Weights of a small image captioner: decoder norm rmsnorm, trained on views of escape-time and Newton fractals.
Rows from block 9 of the image encoder of a small image captioner, named by matrix and row number. Rows with one number belong to one neuron. Each number is 128 + 32 x the weight over its row's rms, rounded and kept within 0 to 255. All counts start at 0.
After each neuron's rows are labels from the 100 images, of 14848, where the neuron reaches its highest value: "top examples" is what is common among them. Only what is clearly more common there than usual is listed. The data: views of escape-time and Newton fractals.
# fc1: MLP up (encoder.blocks.9.mlp.fc1.weight, 1536x384), inputs 165-219
# fc2: MLP down (encoder.blocks.9.mlp.fc2.weight, 384x1536, transposed), outputs 165-219

fc1.540 [164 127  61 121 139  58 102 226 204  58 140 167 139 104  79 175  92 145 145 104  65 144  97 124 115 139  84 126 158 135 164 149  91 122 145 119  93 160 116 181 112 180 148 118  98 156 103 108 133  94 122 178 156 162  85]
fc2.540 [ 96  41 118 179 115  76  85 138  89  80 150 184  86 168 119  69  96 122 163 134  86 107  69 132  43  65 127 155  98 139 130 136 160 158 160  96 135 127 118 132 163 110 168 151 152 116 134 149 136 157 185 120  92 125 137]
top examples: Newton basins of five roots

fc1.7 [128 158 190 128 151 150  80 134 102 118 128  85 113 182 112 113 155 101 154 149 124 137 111 143  94 119 147 150  99 131 116 188 111 138 157 176  93 107  94  93 143 114 170 136 125 143  95 103 109  76 149  84  83 138  69]
fc2.7 [147  84 147 138  78 169 132 114  40 160 112 142 160 102  72 105 139 136 131 127 144 127  97 128 119  33  71 128 139 115 118 168 121 119 156 159 127 159 139 119 141 199 165 115 136 121 126 112 142 139 108 123 144 134 188]
top examples: grey; earthy; Julia set

fc1.590 [109 113 145  87 160  85  68 171  76 183  66 139  98  80 133 185 114  92 107 145 157 170 163 117 158 123 147 154 149 160 133 165 192 159 168 112 165 185 135 153 180 193 126 143 111 132 138 102 134  74  60 127 129 197 116]
fc2.590 [121  99 150 151 116 187  81 120 149  80 117 169  73 115 104  83 113 116 183 100 168 138 124  89 116 111 107 111 145 143 141 140 125  66 146 112  81 150 109 185 125 113  75 153 148  85  63  89 140  66 117 146 117 143 115]
top examples: Mandelbrot set

fc1.722 [163 153 187 124 103 162 111 170 134 110 104  96 117  89 137 138 134 106 150 166 142 123 108 114  74 187 133 117  69  97 117 152 140 131 176  95  84 109 146 162 150 118 102 111 170 137 135 130 130 148 139 155 176  45 112]
fc2.722 [ 96 139 119 139  97 227 131 108  79 148 102 169 145 134 148 117 139 103 180 106 136 132 142 162 138 175 101 137 104 157 113 158  79 126 120 117 176 146 121 166 110 208  91 172 187  66 127 141 135 128 150 143 153 141 128]
top examples: grey; tricorn

fc1.470 [153 163  86 120 153 138  92 134 148 157 173 124 183 158 100 110 126 124  98 149  87 144 168 139 160 143 130 102 115 137 114 155 103  97 175 138 140 155 117 179 134 180  95 131  79  81 181 136  98  94 105 121 166 108 145]
fc2.470 [ 88 141 113 160 139 172 100 139 110 175  74 112  95 125 111  90 160 108 141 148 133  86 110 153  70 150 126 165 119 102 183  75 110 114 133 111  90 125 143 189 117 133 134 114 132 107 151 168 134  61  84 110 144 183 110]
top examples: Mandelbrot set; exponential Julia set

fc1.96 [143 120 147  88 181 133 152 143 133 130 150  92  84 134  91 145 151 155 141 127 105 102 143 170 158  88  95 199 117 165 103 156 164 150 131 114 132 163 142 137 101 125 130 117  77 154  95 108  96 148 112 162 120 102 113]
fc2.96 [143 101 150 139  98 150 117 119 106  87 131 143 116 114 142  90 162 142 179 106 136  84 187  96 131 120 183 121 175 146 121 103 159 126 180 170 126 104 127 163 126 134 124 119 133 142  94 124  91 160 150 169 140 200 176]
top examples: Newton basins of five roots

fc1.536 [ 71  99  87 160 135 147 167 115  95 169 154 137 153  95 174  99 140 136  92 122 107 171 194 175 121 145  82  96 161 127 138 173 202 112 130 153 114 153  79 129 118 136 140 124  62 103 116 127 109 128  98 122 165 212 122]
fc2.536 [113 121 139 159 181 202 151 136 120  84 116 116  70  92 128  72 139 150 145 116 170 129 167 132 152 143 101 141 110 172 113 105 133  73 167 118  90 142  83 172 114 122  59 148 167  85  99 118 131  82 135 168 102 156 142]
top examples: grey; Julia set

fc1.136 [134 129 100 103 133 168 193 160 191 166 147  88 109 166 112 140  93 141 131 107  88 140 139 155 116 152 138 151  90 134  59  85 166  92 142 106 123 117 141 171  98 116 117 141  98 164  93 117 110 100  95 145 107 165  88]
fc2.136 [125 138 167 144  90 114 128  97 132 115  99 109  95  68 110  88 166 133 117 121 127 138 155 160 117 165 187 163 144 187 154  78 172 123 164 119 139 108 112 156 123 103 106 132  96 122  97 113  84 140 105 186 107 195 137]
top examples: Newton basins of five roots; warm; burning ship

fc1.723 [127  94 181 130 112 127 167  93 117 153 108  59  64 132 164 175 166 106 141 137 108  80 110 166 137 143 141  81 109  60  95 201 121 111 131 177  99  81 133 146 117  94  89  78  79 136 160 133 185 150  95  63 141 129 182]
fc2.723 [113 145 178 162 118 170 163 135  92 160 101 141 132  97 152 109 137 129 121  90 138 133 137 163 135 114 144 186 120 153  94 107 114  92 166 132  95  97 126 176  60 143  51 136 154 138 141 125  96  94 133 160 135 124 119]
top examples: dark

fc1.284 [160 120 101 150  99 136 157 151 191 153 144 112 138 101 114 104 120 157 111 126  92 109 154 132 135 140 102 137 122 166  73 153 195 127 118 123 123 114 160 173 101 160 161 141  82 179 100 121 107 116  86 145 157 177  91]
fc2.284 [137 106 162 153 113 123 126 109 123  87  83 134  61  91 122  68 151 121 114 119 140 140 171 153 112 139 183 187 145 153 149 112 157 142 164 112 108 117 127 162 143 113 103 131 114 104  88  99 133 117 129 174  93 203 132]
top examples: Newton basins of five roots; pastel; kind: burning ship

fc1.712 [120 123  86 140 147 132  94 183 153 145  39 122 172 137 168 139 156 102  86 121 104 142 161 117  99 124 144  89 129  61  90  97  73 171 161  83 129 111 127 117  88 121 111 150 176 121 130 117 138 102 104 128 106 161 175]
fc2.712 [ 64 112  76 147 129 175 142 180 145 129  96 141 146 148 119 106 100 201 149 133 119 162 182 118  96 137 121 143 111  96 103  49 104 116  51  37 152 157 127 175 138  99 126 125 150  96 121 103 157 126 128 139 144 185 124]
top examples: Julia set; cubic Julia set

fc1.505 [ 66 107 150 137 110 122  82 191  67 131  85 130 115 119  69 127 109 115 101  93 126 175 169 141  90 160 144 145 152 179 161 115  88 162  88 102  88  87 126 145  91 138 109 178 150 156 138  79 152 169 184 129 167 135 112]
fc2.505 [122 107 163 160  97 173 148 134 113 140 115 180 193 163 121 134 111  84 100 101 109  87  49 177 143 161 143 141 127 142 156 129 121 159  76 142  60  93 103 169 128 158 145 170 161  47 131 169 171 106 164 137 139  80 125]
top examples: grey; Newton basins of three roots

fc1.163 [ 68  81  86 157 135 159 130 121 136  80 125 123 173 204 100 126 109 110 110 137 107 102 119 133  84 178 124 105 132  81  71 118 102 113 179 110 172 125 120 142  85  92  70 143 197 185 154 123 106 174 145  62  73 153 172]
fc2.163 [ 85  78 130 141 140 105  90  59  98 145 113 183 116 117  43 117 180 146  92 101  96  82 124 118 117 142 145 148 108 129 145 140 190 110  75  99 128 110  54 216 151 165 149 137 113 110 148 122 186 172 198 116 130  22 144]
top examples: Newton basins of five roots

fc1.142 [ 95 112 126  62 124 172 168 126 168 208 107 151 106 108 167  87 158 106 141  95 134 161 169 192 137 130 141 153 154 147 118 100 115  91 107 159 100 157 101 143 108 108 159 180  86 108 133 107  97 132 147 208 146 112 138]
fc2.142 [116 124 146 174 139 160 149 143 126  95 107 116  67  98 120 126 129 140 134 109 176 122 136 118 144 151 100 118 157 172 114  97 129 121 160 147 105 146  75 184 135 105  72 170 164  94  67 109 134 109 130 194 147 181 116]
top examples: grey; quartic Julia set

fc1.450 [105 108 115 136 142 113 128 180  87 172  91 126 126  98 152 165 134  85 117 151 119 210 208 148 110 121 153 133 151 184 154 179 204 105 163 131 172 152 135 114 134 166 125 157  73 147 121 106  85 111  85 111 155 206 115]
fc2.450 [111 105 130 127 144 192 101 133 158  66 136 157  44  87 127  77 126 121 163 109 147 130 135  92 132 144 102 124 141 168 155 130 138  84 168  83  79 148  91 166 127 110  80 155 147  80  79  85 128  71 138 160 107 122 127]
top examples: Mandelbrot set; close-up

fc1.592 [146 106 162 154 108 252 100 149 124 115 100 101 172 105 135 103 145  97 104 158 140 136 147 114  53 185  80 139  76  51 139 140 121 123 161 108 154 104 119 180 156  71 147 161 142  89 160 136 101 145 125 161 152 118 101]
fc2.592 [ 95 132 120 139 104 240 131 143  94 140 129 133 116 121 149 127 155 106 108  87 149 157 142  98 129 174  95 151 139 117  77 159 120 158 116  47 121 120 120 147 114 141 101 161 162 100  98 104 148 157 135 159 176 176 167]
top examples: grey; tricorn

fc1.132 [167  88 137 165 115 119 151 121 136 130 181 121  70 153 132 160 116 123 101 151 132 144  63 115 117 159 118 150 112  96 159 138 128 114 150 166 114 110 165  99 114 150 145 141 135 140 109  99 140 120  99 133 116  94 105]
fc2.132 [107 125 154 125  39 126 106 161  90 167 124 170 151 125 102 110 183 118 173 104 135  67  99 138 170  92 168 132 137  99 123 115 170 143 142 113 116  77  87 188  94 173 137 126 145 134 146 143 124 127 139 110 137  93 170]
top examples: dark; cubic Julia set

fc1.386 [ 95 106 155 121 115 189 140  65 145 183 123 122 100 119 132  91 169 138 118  82 138 115 111 159 151 109 126 161  90 153  61 131 105 157 113 190 103 124 109 127 103 135 204 111 129  89 134 130  90 129 171 133 159 179 140]
fc2.386 [115  88 140 177 107 140  94 149 124  98 123 182  99 110 111  84 143 125 108  93 112 137 165 136 134 137 123 183 153 134 103 121 132 107 135 114 122 127 120 178 143 106 119 138 136 118 102 103 144 103 162 176 133 229 147]
top examples: grey; sine Julia set

fc1.417 [149 108  34 152  68  90  83 147 188 179  92 111 149 101 146 129 165 145 114  92 154 115  93 117 100 146 110 119 132 152 156 146 118 106 153 152 129 131 128 111 164 126 144 116 124  54 104  69 156 162 117 117 159 159 169]
fc2.417 [166  75 130 104 137 112  92 143 127  98 103 112 114 123  94 135 123 119 152  71 140 122 117 114 153 144 131 101  82 118 112  74 110  97  91 143 163 177 142 184 131 123 110 114 164 128 130 102 150 124 173  86 147 138  88]
top examples: Mandelbrot set; sine Julia set

fc1.188 [122 131 105 139 100 144  93 114  84 131 136 124 130 117 104 154 138  85 124 126 137 138 111 180 121  95 134  73  97 147 156  83  95 157 137 118 170 137 119 151 140 121 183 101 142 130 138 112 172 178 112 150 170 132 119]
fc2.188 [108 146 112 114 170 174 140 136 124  69 118 137  79 134  85 109 104 139 177  74 141 164 108 111 113 114 102 157  95 148  80  90 169  78  97  93  95 183 116 160 134 127 112 155 169 100  68 120 177  59 119  98 126 174 131]
top examples: Newton basins of five roots

fc1.413 [124 123  91 153 109 123 125 117  88 108  87 136 110 173 107 116  98 114 147 123 156 143  72 155 184  86 163 133 150 148 156 110  94 173 102 110 190 136 109 136 131  91 170  91 145 146 109  57 149 133 108 130 138 155 107]
fc2.413 [121 145 173 137 143 166 135 139 139  73 108 157 146 159  89  93 139 146 160 108 142 147 152 130  81 122  93 112 126 129 102 111 124  99 128 109 140 172  78 164 144 122  83 104 158 108  44 107 188  75 112  99  83 131 117]
top examples: Mandelbrot set

fc1.26 [187 111 141  81 101 159  72 102  98 135 102 204 151 185 157 129 119 123 177  66 166 121 108 105  81  80 110 164 126  87 102 145 130 150 140 170  99 108  94  65 151 145 151 136 144  70 181  94 117  95  67 202  90 125 139]
fc2.26 [ 85 104 149 163 137 155 113 113 113 120 110 184 137 143  75  90 180  61 137  88 116  39 111 159 109 173 126 186 123 156 153 124 159  83 106 129 105 103  75 192 115 130 118 175 131 124 121 158 150 105 139 102 112 110 157]
top examples: Julia set; warm; earthy

fc1.121 [157 115 161 141 106 176  85 157 123  75 168 109  89 147  38  81 104 137 120  94 145 162 100 143 151 104  94 122 143 172 155 144 140 169 142 133 162 165 148 179 172  92 137 183 104 158 129 110 119 129 105 126  85 146  84]
fc2.121 [107 129 136 116 139 160 113  94 133 105  99  80  91 135 158  55  97 130 132 131 138 133 157  69  90 140 111  72 153 115 146 120 118 114 143 147 122 149 133 195 108 112  70 169 131 141  52 123 196 112  82 161 164 130 135]
top examples: Mandelbrot set

fc1.700 [ 52 127 161 168  95 225 112  87 144 164 143  92 155 171 147 145 107 107  68 120 152 124  97 147  59 126 143 167  52 132 122 133 119 127 210 124 140 143 130 112 178 108 159 116 175 143 139 127 110 122 114 175 163 131 140]
fc2.700 [173 151  52 117 149 133 116 119 148  58  92 106  77 125 117 123 133 126 109 168 111 158 122 205 176 188 118 103 104 101 115 148  88  93  84 120 108 214 145 127 114 146  99 112 172 148 109 186 110  86 136 128 126 105 143]
top examples: Newton basins of five roots; grey

fc1.427 [175  99 161 152 127 134 118 166  84 103 201 151  82 142 118 133  84 140 137  67 145  89 107 129 177 166 127 141 136 111 109 146 131 167 127  80  76 130 173 119 122  98 120  91 132 131 147  94  94  99 151 121 133  99 124]
fc2.427 [ 99  52 139 108  69 152 130 128  25 130 131 136 142 131  81 105 163 130 140 128 117  48 162 128 129 141 145 134 108 126 126 141 193 162  58 117 163  89 115 199 116 170 135 111 145 124 126 123 137 147 152 131 107 104 151]
top examples: Mandelbrot set; dark